Rows from block 12 of a small multi-label image tagger, named by matrix and row number. Each number is 500 + 25 x the weight over its row's rms, rounded and kept within 0 to 999. All counts start at 0. Numbers have three digits each.
After each channel's rows are labels from the 100 images, of 14976, where the channel reaches its highest value: "strongest on" is what is common among them. Only what is clearly more common there than usual is listed. The data: single printed letters, digits and signs in grey, bent and noisy.
# r30: branch 2 reduce pointwise conv (model.blocks.12.r3.0.weight, 80x320x1x1), inputs 107-213

r30.39:460495546465511489493521469457514503472485490515471487489470535501505491508479495483453477497433503473478487459533487533473488489456504520492501480472499474498445468484486519503484485489522528494510510488504476527528482485461496505484442474491506553476498544499494461501523496541520504524503508521490489525473473534517443
strongest on: capital

r30.68:537493505458503552537496521492482487494488497543479490481488549461582471495438495522544497458526455500482494512480460476489478486488505481493498523481500493546480481494485553442472482482530516471504494526480449477474484514531534476528434473518471475480508473491513459482542501476482496502499491476499511489509470533480526
strongest on: digit

r30.9:486517467494464539491493496510512537503476481520488532523467544497469486486480514539533487505486477528492478451525471496463477495441505538508481513474555440522504486445482477505481481467501462515522459481532442500473470491496491517500468535473515494492521538485468491506497504457505511514471489476491467494519496469505501
strongest on: small letter

r30.7:500490478495485444469507480498484488476485559450490487493521480524458468501500501546432497533520522533547476463512536524526476488492531517510483523504482487494531513490483518519481522490465486551501519453443526564553493527490476485516529510510497496481486507521504472459451497500475511493504526511479496492495527472492516
strongest on: serif

r30.19:495479469474484496484466503484508529475464486507506488483529513496503490472481512513475470528523489459463477544490443473497528477515488509463476477479453441550469488496496512500537497467493524534501488498466483470475495559533558464485453512495462532518523494489495501467496541492490491506490518512504506504483520538519517
strongest on: the character *

r30.69:511485545535525460502524531461491503518499509521510520497511450504474521481550510458508482517503504543483485487521511502535512506474448537495488532489505459458503549494479472520492511497462481479483512478516472500485505487493474534489505484522515570491485494510519507475481535510502528506521472508503503529486598483528513
strongest on: the character #

r30.16:474497459482475465490494477426500545477494484464533515502521443445494499494502535501474474535485515476478502511445468499495519501511489481493504457530475496500427501510537526564511520488470482479489540501473523495460487425481541476485520466522513521475499485507504551508498490488491496491524496490498489467494498523507498
strongest on: small letter

r30.12:448490502513472522550468455460465500520536430512558504481520501508511528523476442500516485469492494477507484480482494481484514494467515479462519488498517479505465504501514493498491447489541471486540482463516505423490499526467509479517518493520508504473495520514517529503504467526447481522486509545505502482487537569483518
strongest on: digit; the character 8

r30.20:514473505527510505537511578489536536484476476518485546465462442525486518492521520506477515512538457494472495501464488492463474488478484481504505465472517491513520509499520512480507534518495540494506496515496442470453493503504486578477511491496484463521501475495487472490512491473489521525523490484487492445463465510476497
strongest on: bold; serif

r30.37:505467527485506482467445513458485490483499513480478481512512534509517522489520482454486497488504488538484504501548531498479483520439486495523517500493479439552516485492475497509503504503485492492506511510524460440492506515460489517522462496510465464492507506512515514481534428488478500492515441486515480473511471483523483
strongest on: sans-serif

r30.29:507505489489477495484497452501490494456499506491514550522520482535515476468488505516470487484512509494451474494471455547497475501538491464502501480483501484473471510492555476544513517503480527525480450489512540504505492541458509491588491497534473482489492538519508468495492513489466526476504509484526558495484462450478486
strongest on: serif

r30.48:527471543466470516472483498528522494490478479510502512487509511549482521495444471486558487504515475515489478500520497508499539460508500512529530512489490461505490466495500423501497482475481502511546460489500469511458490547518482494506481471456502512520489487528506491497539504503507491473479482501520515553525471458500439
strongest on: bold

r30.4:472539505493488498518532507479533494512484492498455496519490519478499459511466540509498517443505500483484491510473462460525518501499504462545503475503515480538537501493519481499474476523474498476485500573531492474505504494522512475527498516480518520483538543479504469484547522462488525497501448490520500491468548461474470
strongest on: digit

r30.34:543425553497448506494504502492533500496499509467490499493562513514460506479538517526497510488533486488463480544483484499505495468459491504495508482496453558473489481500473524591503504472463489501514503499460510493468479492463479499498473506524477536521505527507508489501532499486475515534524485512504521537465518503477477
strongest on: bold

r30.59:531508486494476490521505496516531490496524469566544481545503519555514503505493497504480526480509519529469486543488498554484538520530449517534490512514581523545507484500511518575477517484482489528477564530518506538482504488492531474526466481482502496495505484510507530494542525504463481464520513490507529583469519510513512
strongest on: small letter

r30.75:490513497483511480501499484466549471500511462510497493478532536499508488511495552574500518484530547464474503520520484505467513512532449525483521449534511510481522515521487574514468488472498503489468491550499440509514477456482502490498535491479480491477509510467500467528482513482485514538498488497497509526510471500491500
strongest on: small letter; the character j; the character i

r30.1:461496510512493536488509529460483527479497500500517471455487487485429447491472458495523495516497498514525512491466480511492485533513508503476507458436493501488528488497488442490491469503505502488451493526501520493490498515532488491475509494498512533506496544496507491474463466498503469512474474496499463546475500495503458
strongest on: bold

r30.33:486503498487484450508464482495488508503477503484497507454499516472518481503524565565523504509545524454475471539525510494475515503507499486466496557476442505511472484482499540468490522479483536508511491496510481523490500504478448473518499479497489538503486508514491514497484511485503503482473472512546496490493488471521492
strongest on: serif

r30.61:533551539488499487506481510524483499475493478480518504457491470483537537457553503521514499487494491493487476435455588488485524493470556475472483458488500484509506497514468522471484460512488489475468478482485536494480531486445494475471492500506476448433503536511530522546459464490487484530482467471516479474488519480490486
strongest on: the character 4